From a checkpoint of a small image inpainting model.
Model: 4.8M parameters, 40-pixel images, arch unet, norm batchnorm, activation silu, widths [64, 128, 256].
Training: soap at rate 0.0032, 22800 steps, batches of 128.
Rows from block 3 of a small image inpainting model, named by matrix and row number. Rows with one number belong to one channel. Each number is 500 + 25 x the weight over its row's rms, rounded and kept within 0 to 999. All counts start at 0. Numbers have three digits each.
After each channel's rows are labels from the 100 images, of 14976, where the channel reaches its highest value: "lies over" is the class under the peak. Only what is clearly more common there than usual is listed. The data: seven-segment displays showing three digits. In brackets: how many of the 100.
# convs0: first 3x3 conv (model.enc.1.1.convs.0.weight, 128x128x3x3, each kernel summed), inputs 0-127
# convs1: second 3x3 conv (model.enc.1.1.convs.1.weight, 128x128x3x3, transposed, each kernel summed), outputs 0-127

convs0.122:508459515502500458510481492486439484496538469478516518513505481531565444498487478516530480472493475479421498496504504449502495493519505509539500533530436499501484529488493489454502457507508486475522461537475467495483539490508487454497512515502475477499498504480500499498487465474472460486497487487498486495564500480516466494495495491505518489523478508531474447539493500520519520512510
convs1.122:443535483482517502495514487520479491480473509513449518489526498473456521458546471505516497501522501471505517506510499510472502497502481551468499463497534501506555489524492476512520487510487492524438530499519494493531478517557545488495497551463534502475510513493501502511524497442536479481458556483504523491454515521505476502507482455490450492494539471503530498472515510508503490471482
lies over: surround (71)

convs0.103:540461510501456498479475502492510490536529512486478498528503517539516491530497484546469492436485517495480451505515474510502505525517478496519494560527449496488478459473486473504461512466514482508509472442509484485497496529480489502493473525473491475488502523477475516518462491507489507491512493480484468469424482503474489477485499507517539487513430496521505495508476450486490450486531
convs1.103:438496517493469459487492489495509477458453522508517495502509512505482494458503531486513499475514486484499452496464506527467500470488482531497521473485464496506497507474506483552519490494499524479471529529454517460549541486481507498473526481495502491493504474488484498487474455511492457526493497489496504495567496522497488514410458525451483525481539467450525513504525520505495499508509
lies over: surround (72)

convs0.72:513476451523528504462477521529470493486477497538490462528458512461489515469497500490478514529514506491485463502442492476460521452509490502483486495493483506502452518494525459473527527478500511468474559511508442464429500493518477474472506481499521488522500470522495513517508511515538482506519498469488490471469468475466510516492540464455493533555495492485475517504513482479490499511500
convs1.72:499491536520511475470523490477477484537497467493480502521502482531479476535536524505520511498512459505553475483472519521500473483498503498482503497486467493497439438445509495503480509520545499478482448508462544501523488513516483536489481504520526492470506547502536506498478440526506483471481490470547468536525506497515523518473491512486542470535474506488471493489498499506473488431496
lies over: lit segment (42)

convs0.119:473484506492502495545482511487510508512496484467495501551523513494529503484480502484475533524499492475523481534477490493500454500496505510552506505492482475501516505474444508509520483523528474515508479510517515509507462474411478486481483512483467492444525467432495510524502502486467535519489490467480483515502546491520515529481488474472506473521467544563466521470540511501498479515452
convs1.119:521460553512524493490505526497443470535502489499469499445497496495504492534505500501503488454464484532516486506508499493530491510528514528504516477514486496527486468509548464526533524552490532516493504504464495499525513477464508516560485506523491515514529523506486511512497502518508492495539518544461506508533453492542557496496469543477545508542505464504511470525497557494491521517539
lies over: screen (98)

convs0.62:533509469535481441480484477490450513466518486484513478482467505488497489509511471516486426459497457481514464487500482477472503490516487459570496513533510508462505518500504495506487472487558527486522468514505494476498506477490498470458506506476455502500528552501515515500515455501502466514462518489498488497539517524500475540482472522488501533506523490550518469521480496482531499466460
convs1.62:486488553504534523511492529493524505502506504538459551525496521523489515511495529440511524495537544524499502528532512547471535478521524501473483465504502477497495540514522504487533483539509506490521538511515498501508561528527482499527551493483527500522478482480502502540513517481518511500526489479547521474461510467476493444473488528535486486470490489473480508457514521511532453522518
lies over: surround (96)

convs0.15:439476504490541501502451496509467486470465512533509488505511458477479502493460494494481524512548498484510458465484518502466496471481452507526471539484484463481495488541518450489531500518520490493471492515464465519526491515497459491508507509529472565490452521478489505512519466509526508468459518490496525496507474483480495507502483536492486535438515499506529546497495496511507544516533
convs1.15:507514503499524501473503482466529506465513463511470453535489503484539460489485488537480471515478488499513478462494515487478499470513511466505507536530496496485518473488557465458482503472489518484443551513484467482513521485470479494499515472472468490482534508512471497483494479473483495514550472539484476447520546496475488506506500465504544507494517464435497454516535505481527523474483
lies over: screen (94)

convs0.79:518467516551490500463519489508503503576525497494465568517500528531444509500490528488498515507531474506484518511484476466513489479479478441467492504522501505554543455506462497512511498480484502525457492477507539516506520498510530471465496528502498457501506465491475482509461483498491551509515509498482520461492523485512512512526492480518471492539486483517519449511481540541523478512510
convs1.79:512484494500480508529490488497507448494494515474526434474512503488469501498514532454499503539512482518503473493502521491516513482435479512508446494497458517496474469518506493495517489538436493491497464480470494536503439531486433516510486516499494503496502488529511504506509502517506472507500501478500524501472493487524497444457508490540523517468562517484435473480490494504482513483443
lies over: screen (78)

convs0.93:494512519471491457483516453487513521530529526507530493467494497510468515503500484471479477494449517518494525467499491500480485503487484502534487478471507495490527472487510461503480517517473490544445511507497493495489516521507453496501505522501464513460466459477507475460519525532557465527526525546504539520469466492489505520501494545528482485480505526483477567494426487482514451506499
convs1.93:499495433509485538509478502484521510483471470527497461509471515507495469496474517502486464483474516467483474472527516471510539483527500520501488467539529537525520461512481519520520470503434468465546451468498514510496481486517531471479482482442511511515499533504496468483494496520499553522475488502490487462499511492483491511466467496476521498487512468525529446511546532486485463471490
lies over: screen (75); lit segment (25)

convs0.3:479473474514509490506571473460501518500454482470499498498532520509516484482517465435482540524486476511495484507466480468491506491511486495512477475513525449498501471495531492510470514512490468512495483474525478520478492536509454519486457512490470481472507421444527500511495506470513480538553462480490526478495529496491508490492504470528487472521535506502526493537449535491519512509500
convs1.3:488513491461471485536433488502530518531510484468503504522494465471514509490506479507536512495456491477485435495529525537486515469496484478497531493503493505539459478527506513480465498474500499495523551494511464525522505514499520441492498461482521517517468519487494496506520554497426506494481484507490498489498516483496558507452447497509486495445492514486472555480507482516502488505490
lies over: lit segment (65)

convs0.25:525522583489470529495525465474460493509499489440475504537549479487496494500484506486477530478515508475499495491504497499509494489512505469540492488480468484482470501501476442501521515530509437538482467494513518478537487473556467483479525500480516510469476466489499481507506480469507489486478509453491514489508513448498521533486540535496485507453528478478501470545518520461511515489493
convs1.25:495489443470500505502477479481511490516499488549488504512505495495527497463502504493478491508498496519513506505506459475478486513498482494454492524438524522473488493471487482507488535514496519488486561514497496538472475543439504524520463512542525452494486496534496482515476502446516496484483470457471470545464494515495460492474496454511495501538526543495506505428502497520490456521465
lies over: lit segment (40)

convs0.36:480517464562518476509529477457478469505493505500501528531498521452492490523477508509469497506479470526489496509476514500493495500538509512489509448518530494499493518524483479536514488491511503508522495480473479503486517512530502496535518465482489503558512436549478479540534485476458513528504503531502497480455513479532511521460494467476549475472506496482502498566470496552533497548480
convs1.36:497465504516458525474483547514487528465500514501508487505512516505472517524463477510507491521499522491519510506527469509517487488492448461462464508499459501491475507515488500509449511491512511513468523487506496521495475514479468515456486505530536502486485489482524523549468513527518454497502512465537490495551481496416550520463488485519446506499485527505433525516540506517520483470486
lies over: lit segment (30)

convs0.0:449538526472524486529491478506515502501515542513510520484496450534496467465515543488481485500463521477481503525486501532520464478463515491500492489517543451469509517461523488495501530493496508533526469495502543464485533510517470509505443486477477499483503497452515455485471454527479519493496520489473502472492483485528493488452486510457452493504527533505465494486473480547526480456487
convs1.0:489457505476501511501513488502436521500479483494505477512521479484471530500474442487482516523545475537517482464508531468493514473543501480491499512465470533524497481482522557483504505458461529514488518507497540516467468474466496508456497522527504490519484495499492472538538485506504515463477493520488506511521461501523485497583525498493524484513515495485504511541527502496478566543506
lies over: screen (87)

convs0.96:497454530492474499511512485468455524518506531479492514521491476533486496504515426473471477482442540503541477515490529489477525494541522523518469511489504516495475486483483552506501518501512455516510471505460534482524484529487528518518496503478511487524466477442466517497526528485469466559466482470470527501521513540499484504484461479495466470489460515503491489503492527518466506525508
convs1.96:503540434514518503483482530503513472480462493506491468489488488465470514497516499508513510497473516462509557478548518477515460494482495513555505481553506479495519490479475480477505426485505501532495477487551496523479505450485446435487467491465519494493544484511515507522464487480509484477514548515507478488520461488491511497486476473532526514516465514485535468513503505505514517499504
lies over: lit segment (70)

convs0.29:499461501501527472528503497468435493524531521484485501505454476523501479497463500471481512464515494529505510509473446446509504514492488500533481585493441502538505493473468487476457505497533521517494483496495463471508481531504486489477494498495508466523518500473468528466473542520499439476488489524505488524540457482511486505513474488481475497520466477480460501505491473507477516509530
convs1.29:482512492501518507523477508520510473458511471512488488496480510512484548500513462480489562478509509508494498561503537523490476481501459505477515482492475529451500517479485452554464528490525496478509510482474506434508512480511504519510503519535512487495504527539476476531495494517563491497508527487541555455458520523475470501481504496516495537505455525507516506481543527495474483463471
lies over: surround (99)

convs0.45:479528500474514490477458503464516506478476489471491505511474480535443529463499555496476510496521531521508487492508520499513545509529494498542504485557533495488489510455448462443475476480497520524504502500489540521455533494543463487464518514462486539511493502465528497495489521485494496482506490439473529499508508452538475485482453513525494478520527489502453487486508490490510496517495
convs1.45:521478518512476471525517502536510486495509500475465487468497501487513481552463425486488468456507502476483534465484482506488505489488489489480469521435444480516468492515507470464490503484475508492463515483512520476556477522451492473501496456476487483505489471499460494520524489464545485472527458516453483484487523503495514502496539451484474478467502496499486490503480466454502493488481
lies over: screen (100)

convs0.63:534533460491492516504490481520470516509507508475518462523470495449509513488542443486514519485455503509523518491529426480481493498518448524498498473511481467486495496508497485492505500508479459498489498521481467507466489538488480487483523501481510469535491467490472465501495522498456460515545471556492429542553515488510501522517507473515497483521473478486500513488506519509461478493451
convs1.63:508492476468523508493490514458471541557468475477500485478526528541466498488485504490506499514506494516511491485485542478542532478508476494461480506491497520533486484462523558496486482474493505475521443453517494508499484488482492515547453518528517519467504497480540486515534442481471507442495511481492491500484483485542497507519493506475571483529537476517484517548481495484505530511512
lies over: lit segment (42)

convs0.57:505494496507510488452479518493445528498506537490486499477493471469496494505463520510473525499543505478499540503493501524524469519483502509521480522533469554491462493506472487532522439486484508512514509472488535511511510482545467487490568481486483490472562488503520495464498510454541509487536510500511524489519472500511465532441478483585506503497490524505506501506526506480493529490532
convs1.57:520487517494561525451520502480521500526524493478512470512509503480474504476487483497480470492525505525588426500522500453521479469527474479468480471456523476513500516461486498483465480493542446523475514547503465490521499496486490528515544496544485505500475466494493503530459519479488471499492489483467489497508503503503502504536497487489474479458490494490522503482505435532504497496498
lies over: lit segment (39)

convs0.104:495416496498492479494464518466419465499549491533505467487472500504534466522449506525471513477516493476477498537541498456490524487506546482533467511499463478495476450489481526477509491481528506510517497460495495506495509491482518481470468519510492451451475488488499479497504458487456473503513503483499526491510500500501488513509497483514498488510480487482472446518491517529477552497503
convs1.104:466545507515508492479515497530517508487508509479485488528509528506454486474538500509473530552508514482441483510491516501478510480487455568494479470502563487483507489512503477534538487543451498487506476543486510476513469534548504505487545507475539527535523524489518472505514540474496479523494492478499506492476531468471468477473503504494539503486529503553499476496517520509481468516535
lies over: surround (94)

convs0.115:502528492512523480503489502509525524493483489515498464439510486447495495471504470530481519550524484516497524520491497504506497489508517499447545439476455512503457508484514482495501498453438534517490528542487494518492532472552499477500476468464490526493473477508497499504499493486534489451464471496495442511519516502459469481529480479478519503475521502491484463507537457525528529511482
convs1.115:499508532470467490511474502495495453532480513474532468489510492498494486525519527493522490498484477438521503478559482479499478505527498492502476485539487483520505468464509517503516476551522463503508451475498499538461475484474474502506500497518561454455502514451508519483500509460416498546491512489493460487489490497519536506519494475475531489495514509480545533500530493516473485522485
lies over: screen (86)

convs0.1:508484504501496455475475558500438499485502487517454537493464505504481520462492482501495504518570526482496499481521503496496484494469477499515525479520500445510527503509500439457522453501536472503473486545466486463486473457555502472482501512487467498491524526482501496493479502467506516507470544496500492498525468488481519498495494513458486474471489536493483439489514493550498517474502
convs1.1:485437483529537522521431488512527560492520513502526467530523472490518515514519536514493520501506490481502511501479540494521502500527519461492518505494493545470503545492507499473491482495452518521496485488502481551506502501450488530495509472517546468517477499526490507531517507503480493497516462511514534440486464478475464490519502482511455483417518480496501545525509496510517516497502
lies over: screen (93)

convs0.38:489531507499497469497470501458464470501469519478450495478469513458490447512547493522484481531488473501510479469489467502510474494474491520503507450534514521515454471509471449494509482484515511497490493511482502526500499495560496515498504496488439459523487517521512529477497524485441478463509457484493545498487501515481482498494461489459486489486431476519495559480508505510506531519500
convs1.38:513458474474514483487515506478485542492514470417512502510522528545501509478455479488506488503472511504504487469501495482510551485512478485496463524471525528525508505522462519530514478450536507486519509496515504498524466511476521514516524523533539532471485493513481462502497486437522514530485488456438490537469491508531482510543515510502476497527548527526514486533494468489471521473492
lies over: lit segment (56)

convs0.26:483501523505494496440497517522442554520489538478465486522493483481457543457497497515527513497557514511516478484496492491480554515481488508510496489478503563544494501512519487458486482495488445529489502476522534484483467508491497517536516510457475492513500484506519489521492505468460535522522474459506540498479527458496503537479462486497507482511495512465495485501525521483469516553535
convs1.26:475536493481481478462523505500515508435504476474510547506527530499517514496451478490468488509468516517453489526519469520520486506470497491467536532506450500483520458520476527515526485490467532474508537522553480511495500507482489502470490498554508563510490526476465485468517472487517455498478484471501454471526455519499483480507506512540508491498544478507510465466491485478488517474491
lies over: screen (89)

convs0.106:481505486474500505454485539481468509531527535438487510481461503469503524507473510526485511447485490507502511474504497489521504483507455477490514491559466518516464472484509531518503463508503480485478521488479454521512521490517492486507540577485494487491532480462494480492529506474514495460498485494510498494483559477488471489475436448541512466499467496488485517494508471511536501483534
convs1.106:490484495502484477481463481477455525490471464466528526536517494514491468499545535529514486486503509519575490511453518484505495516482484517456478497428488523495475518499489517508470494484516525486509459481485482464488485509525487506533456485476516491528493503522508522513463485473509485552511533474476503454490499458487491524486484471454550529498481465468512468507497488461483469492463
lies over: lit segment (34)

convs0.80:508510492485499458514465519546481471529489477506504491539523492541482503517457518526408505511504538497501517513511508485496494525480532499535500527482500493477498481505473474469491480465463503532446476455509486506466528524479518440489481547506490466499471528497490485464469501474503524497472510490540516484487540506522522485438531493499469538478488500478456463515516509516505515496504
convs1.80:501471553505467484471457498439496481483486530500512486486531502502516494481497505524482520507504462508531474487507482522522500524498470482479532484528492466498482530475505503564494526531535484525466475537471507465506435483529498549523522491509522542495533510493503525492489496502453517438489501478499497494512498467480580513487464494496490536513505499496445509503487495467495522493469
lies over: lit segment (53)

convs0.66:537484516478493474475467493506442536477503559454501470505440460568502477526480484536486468472495477496475481507515508499466533530496541512554479514526500502534489459486508512510518466512521483509458479510475489531510474515525514504500520501498489517478542514465513486493512482497542444483472490540467505485492483499521485526519488510521499528535485461477492501536499512520528521471510
convs1.66:467486508525503533485509470488479463501486467513457488483484494458496492458507462463535513484523522495550505504480508519513426514473513491413471459484505486489520534520493488496474502490510489508506477467456482448492509497479491552501533500501472501503463449508512483472499508508464480544520512488526484486494503517454465500487492480507463503472481457513482485481512492447506513474494
lies over: surround (77)

convs0.22:434468462504503478517457525467504505510498543526463495524506565490507493476451473494492552479504502500459454524486461483540518482511487500525514531482494516486479497482521456500488476478503487505505487482455568515509466479484494476497496489502484511518491488501503508541471486490475486462556502509519498506534517481508452524448475503520502496527469515457494512494530503470500520545497
convs1.22:515550535516517522486539506530463505538484487464495489508463484473500521457480488486491478500483458536526516469481494501460500522491487504508507524444511495513468512461495501527509494464498487498481525528495478525511523525472480487497514470476500484478521523541490502494572527511533503461524497522462463520495461512560486461539505536491536494479485519517484515512475484499446492557519
lies over: screen (100)

convs0.52:506478465458499460490483458446493488551544493496496528469510501506499515509518486469532496501551475511503522486475449472480462480536498526475524497497466486530481481560450475502489489496489464540481523544507499471487513488516577516527502506513497499489482521505476495508500505477490506455496529526478515506451498508481496490497496474491444501482515495543488456502478536531483479504469
convs1.52:474541482504478437510501493502470486500475489470507523466447471478546505493478488508519542522489470487502473451474496538536480539483486527459496537520519508486486478477513510522472513453528495520506521458478492480566537519490503491500487516492508469475504525478505502487514499495471565501489525521492522485505480481509535514510511469493567508475509513504537512501468493493469514450455
lies over: screen (85)

convs0.107:465464509530487493478457495507482503469501480493526473492464510466485519546504504485484490501570494476544457482481522506499498480500498508483497499501512471488501485507476489476507484464499515475512527522493497484536492508535483487475511542475481515476550515469575497506493492471550485480474492474446543481524497515479500499479445468515510479504494452532470503558496523490491549453510
convs1.107:514492486501555487490530537511517533486486521483463515501515511563544487462457534473502485529465490499508509483525492476481514485522467491532479499481526546473501509477472482527454497494483512466505486481509492553451525494490478498500517432492514494514436489525460488508520522525477477489514503472477460456468498514489491478475513515534498475484539517516502503489528479497477441516479
lies over: screen (73)

convs0.17:516516479470502489517468512483459542558489504491478459498481499534486538497537479489532530461496529503547500510496507456501507498514496484498520475518536526551487484500498492480524504506481479525506477471481494492479459508507446481540472497498466516490508525503506510437530476513464500451452502497503489514516486489500512487490463479497467425517490538464520444509504480515523516461526
convs1.17:515475448533525476460536481546467525474482524474499534513523465507518514481484520487477490517490501564471495497503488470507477498474504528517486489520473490499510519486472505485540499492462497504506443497525481521468461486476512502471508489516502503536468543527563456495438479514497485511453478498490470503519492522464479552520528500493535464493487445473513508523494489517511496475521
lies over: lit segment (40)

convs0.32:551476546483481454487487494515436534530509506521463496500522490492518469479485489506440484523467535489531493486486490508513516506512569514534495542511476501520510483493498496501480546477489467492543476472456519493479510497508512437541490469512473480470475473490481481444477471479476499542489488458509496491498485506494478519499471477516528500540507532488491480496525468519494507503541
convs1.32:482507440497535544546513493485531532463491466523520506492452472523503518528445489482531530503501493479442512519495497504490508474484487497500516468483489497487523451479509504505551481481506499493487475452490500503484537500519520494517523553456470502482479583482499475506509497524505492529533506506467537503527483506489482500478532515514479484536493462524529510470484516482547496471468
lies over: screen (90)

convs0.92:475530514543464509514512503503442475510510472466480469504489441483510462514506500494470523493499484474508489480497506499471494475490507485512536516489498459500465489477479529531527506510460520541508516478553487533518519487455485484451491505459528471520471493462453539462531503473471438534498534515519528507541514488521466491466495528484486503474490501479493523483514463488501490519456
convs1.92:485466528468496461455497500486495527506548512544496537517508466516494533479498536518552491496499519498497520519515493514484483513514481559484517464494489501462519460548508507485535511506534498496479456500479506422494476509524508496549520555523480493512512473489508516470485492475504526472467475459524500511508480511529495461468476465509518509472495537504523433472501487475481490480485
lies over: lit segment (45)

convs0.43:533498523495498461485447474497491510506485532484499464491493490491511495496497488532500488524484506492516527513551497434487513508458502493494484445480477460472476493472481483512489495503472476531456503481454473473476459495477531525461487505499501523490459502475480452491538500498474480471490447514525493445529490471485465477523520509533518545530469472461525483528529481484509465471508
convs1.43:507521502473484523488530457482479528534529520512518493469479499569499502501483477501483522516560518494525496528498492489500532480567510456495533484534544485516475499507487530493476498498533506495543506518515516556498525490559510524484507514462480511514476457510472506522499508550520483485504527484492568532506495504492471492468495533476458511515466492537513491459484487470513483487474
lies over: screen (90)

convs0.105:496417461448508516470508457507462490523503499481487524466521544472467473528469532489447523524491492453514504506487468491507502501478505502526464471504530477524507471480481476511502500454505495558487505486478495494496525498499532467489463511488488433494501508520511506491489484527491509489563485509496512469490491511485516518441482502506490485528574493521481493525484515524502517488507
convs1.105:456493415516476466531432489461521516477504498501518497481469453480533537486527500510504497505456499487451522507490500504526479521506472515485485476510504541532489451523452506498470511482479503529523490499495514513519461501495525480517497491451500532487478518514523504462495493470493552504490528483457489468527507465515527522480502473485493492486515478507552483486459476487501491500452
lies over: lit segment (42)

convs0.11:451536489507463479487494499509466498534488464507497507478516510502526484460508463411508500571518519510460509494514497513498509508468499451503505534495467482511489460531512484527517519497480485519496485515517530447470494483483514459498494481476500472492529530470465507490481519474472512474474526494500488506461438460523489475492495500525460532479503518529493552498471476488528492503470
convs1.11:496497512482512432499469474511507476505441496492505515515476502530518520449466504533519491485484495465506515489508493589474492459493504489450553500516505474501486456466506506508507495494522484494515534486464496491530509475500534483504512509490514477434473536504511481465549491470520512489514459483504505505512490522527508517514473472478523531529460487499535489483489525470441488530511
lies over: screen (89)